Weights of a small masked image model: layers 8.
Rows from block 3, named by matrix and row number. Rows with one number belong to one attention dimension. Each number is 500 + 50 x the weight over its row's rms, rounded and kept within 0 to 999. All counts start at 0. Numbers have three digits each. After the name is the row's rms in percent of the matrix's.
# q: attention query, key and value (stacked) (model.blocks.3.attn.qkv.weight, 576x192, the q third), inputs 144-191
# k: attention query, key and value (stacked) (model.blocks.3.attn.qkv.weight, 576x192, the k third), inputs 144-191
q.105 086:496494479461495480566601443422479483478506464540500460533438499449538492567447531488517558572444556496436529495481432496495530589459378501521604
q.106 085:561591530488452458474505438496566523556490443534591447587454508477477530481520427558471537489498462376461569463455515481500557558491436550565421
q.107 106:503478509517538469525562493501444460347465439536488458529491489504510469534553446515542561480471526518498440523498431503523474542469436536591522
q.108 087:524490513526439489526405582559457557505457495520467444445599422470530500494496435564500440437522523507514444475523443498512503504553563440418448
q.109 098:467482515458416551504465527365421511469500524458570481515605511463450483527509361497560634452575527421457491556505519502514424453549410517527513
q.110 120:486518491502558497552455471506496446496449495515547463547451469529569469532504507541521420488417517550438500475436464505509509581485444496534525
q.111 080:593477528495417529479400548534481399450477471534573546511556515412435510433546462493511554356554455536498476485438533587491477501517483607517445
q.112 089:483580519535560580444601500573578525463494540427476566520485498548581607512455544545488509559466440556571404500512494468473509539485387481457527
q.113 084:479526538552451512569624500593463439538487510483440477446424530544432488489518527548455356434462446508497565549471566501456666495468494502485498
q.114 098:532536545509531561453500477611567414519510530428511503489528430545482589455445539457460501453492479427513504468438448417463540528473524471513468
q.115 086:472625452518519451502491566451512455540563397421493447452502487440486556532572550437486552557505478559496493568573468560577467467579556515557561
q.116 090:535475528447460506485531497620600461485468593462493523521486405513544566425578484502502458439475536437456484443526430444516513515498555501525486
q.117 117:523492522545498449560462446495476524504566531494534487519449463527476507552496547470494515523403418509530442473501477408444511441529579549602457
q.118 088:512449558527495440527532547488471602481541514403401468439576479477591585520518534468506537509565448468442460405448455510505610554588454418400438
q.119 095:509469509427436506510430503483523511456474511491471513457482525585487447476409357457485495514539467459570582546460469501486478480443452505470539
q.120 074:455474491498518608468435523473474485548490510519516523470483546486483537493525550480486424496456416531514530447447476518534544508568590440513493
q.121 097:460525530519494533498509524493518486524499537452450531483509430549542476445481404493522531512537471510555461513445473491414458512451432423483493
q.122 088:512539440458485465462537549537448484441458441490443493489582478526545465576469556512453596540533494497503480524553570513598497452519501562536542
q.123 103:590555571535513545486455589615575475559465563416460562411512413482413560510498466472557523511574566421480492527537480480516498545433565490445431
q.124 110:497470502466497506451458625449555554528547412511457456528509533505538410483411493500444527507594532518518485559464528438490526495542374575544455
q.125 090:553516466471577500505540368569554421534484548515521473511455478535469522487502519408536498587463552524554504435442478464503485518498538478495557
q.126 105:465432448467500424486465476473538529490529459520626488482437538525542446543440593583548523434476488457486517470461598540509506495537464616463506
q.127 083:503555459533528492403583512532468405402501542534513477441522497531534523536566549633454601510503531581475493516608497528540571546473538486483509
q.128 121:483512526471410455601456497506440538509482513505518579429506478492606436451476522464619510543492515462560496494493442526513511476398504464513511
q.129 115:494541433504527607435484546537440509576526508428573523419450484521521616476409475414572595458537496511544516535545558477498510466491495554559381
q.130 120:488470546617492469492558449465528491488426485479559514430529525484581553396502450589601556597543497527500510533498505499533483478473535514502481
q.131 100:568440518538498525523507512540509540495529431537538474536567483482409540540522504516472485528509527560484404510525474470532528575515562543533502
k.105 085:423522467524471425493495578577452410460547555575519499542452387542452572548482481469521480500592543508503497593484492508530570495511441484473426
k.106 083:534491429489541485480519497547451548483453426459558431545509431449496497540582487508470564489511540487375556538535425540566540492522464536441522
k.107 106:473520475579483437532568525635516446494422592584473463489547582535530540477545533493474511572575508485588455498488513458510521460464562492482562
k.108 090:486493469477525530537581547494444499456430542416580519488553500512498504519437451464481389538590486425442558419548466458506458488481519548478539
k.109 095:488502525522450487468491523586582520497515479523482525514621520510510565470474480517477541496567522557567457403532481509500427421428422523508441
k.110 109:452543484532460378549513430538446492505571491572513476441455478402468498476539562534616422598440488434522565446421467513495538522531473526517576
k.111 084:432441523469528448559426497486506455596473504490410507480548491339571438553502537473497438519551451494520515565544563456443533520445483470535577
k.112 087:482403609516419507461563428461494507565508480558441485473470504517561525523477510557484518560467472415476485573459503540518417494462527567525476
k.113 089:427495515529498630558484573523618590473464472466465445561444435499516469483580482519480527525596546481529535639481413528466491515512550458417488
k.114 092:433397489534416503495470561478586424548475542518414541529526429533526537609585465477467466528474514492606483476519481513540494462460498431492512
k.115 087:489617530500534520420464528520566507453404501482545446404561538473519552523521492498522519464427488485440559512523558490610463575462445450467552
k.116 084:527494501552472475519558500517509526498572486478434541465537443557477590440550510452428444483475458435617456471495456488614535471417491497498545
k.117 103:527478506532510485521498514523535497423560545432447551515488471514377470508534490510559432528540573539551405488531421468524529523483482526554518
k.118 088:401479476467517492392570544461470541492595565457444545541468499510478517512404514561532474422493554477461428517598462523496502466502483540457480
k.119 086:507535477590435485465473573439482492535526460581598520570400454481494542438402439594459555448418522443500528512470599480599491490557509531454505
k.120 081:543549544475484455414569474517407436417523519465393537530394588398487588500469438538486532512466445518446498456584614515357534493551502429484450
k.121 096:476507551475593588474517539445461495558509545465416532607513455462623496534485515493469571515592575480434427621493473514565525492462450564455518
k.122 097:562471535565513460445465458550537453554392546525556529452481562569477521508522555490428501508459504545412480497528487499472448513501403548474526
k.123 095:442520521455570604572536510502437469524504429445379386551548478403543425445574507493541524466542605464419461506445531518546533555457518571471528
k.124 104:555515566456476435511452572476513500513452484513582600486537413541457372482478497540501494527492512537504559513449530532535473499473482462515560
k.125 096:521474503527590493435503475493460496560521539570556470417498524542453544529551493517486513483516574497523520482535391509508479464484420507448466
k.126 089:543464503519498509499493554516536453487519507591513498438515486546436469421395487546541552476495462488558535509524510450498503589552569515504512
k.127 082:469476543425488436548552447568469550494415544515603539576444580546512555611481561465490516451526482516491500544504521560444446442578485583526565
k.128 128:521476569505493465544472479504512459485418489480537464455615549583507469625508524546542479486465397479469457474417557661539598578497492435495493
k.129 113:551435459517518486601553369499538496551563508494434555489599542491469525542511446451470594385516525576477527553482397521537551454553470538471517
k.130 106:432518500573449485423547495552569432501506542488556500496556502582482510482506454506447545458501525454532397554543432427539476494521473490515539
k.131 105:597488458515509445543478542512513390582531487470508488444554522533478568534513527512467519608470574469424517437501514477489474588444511530420563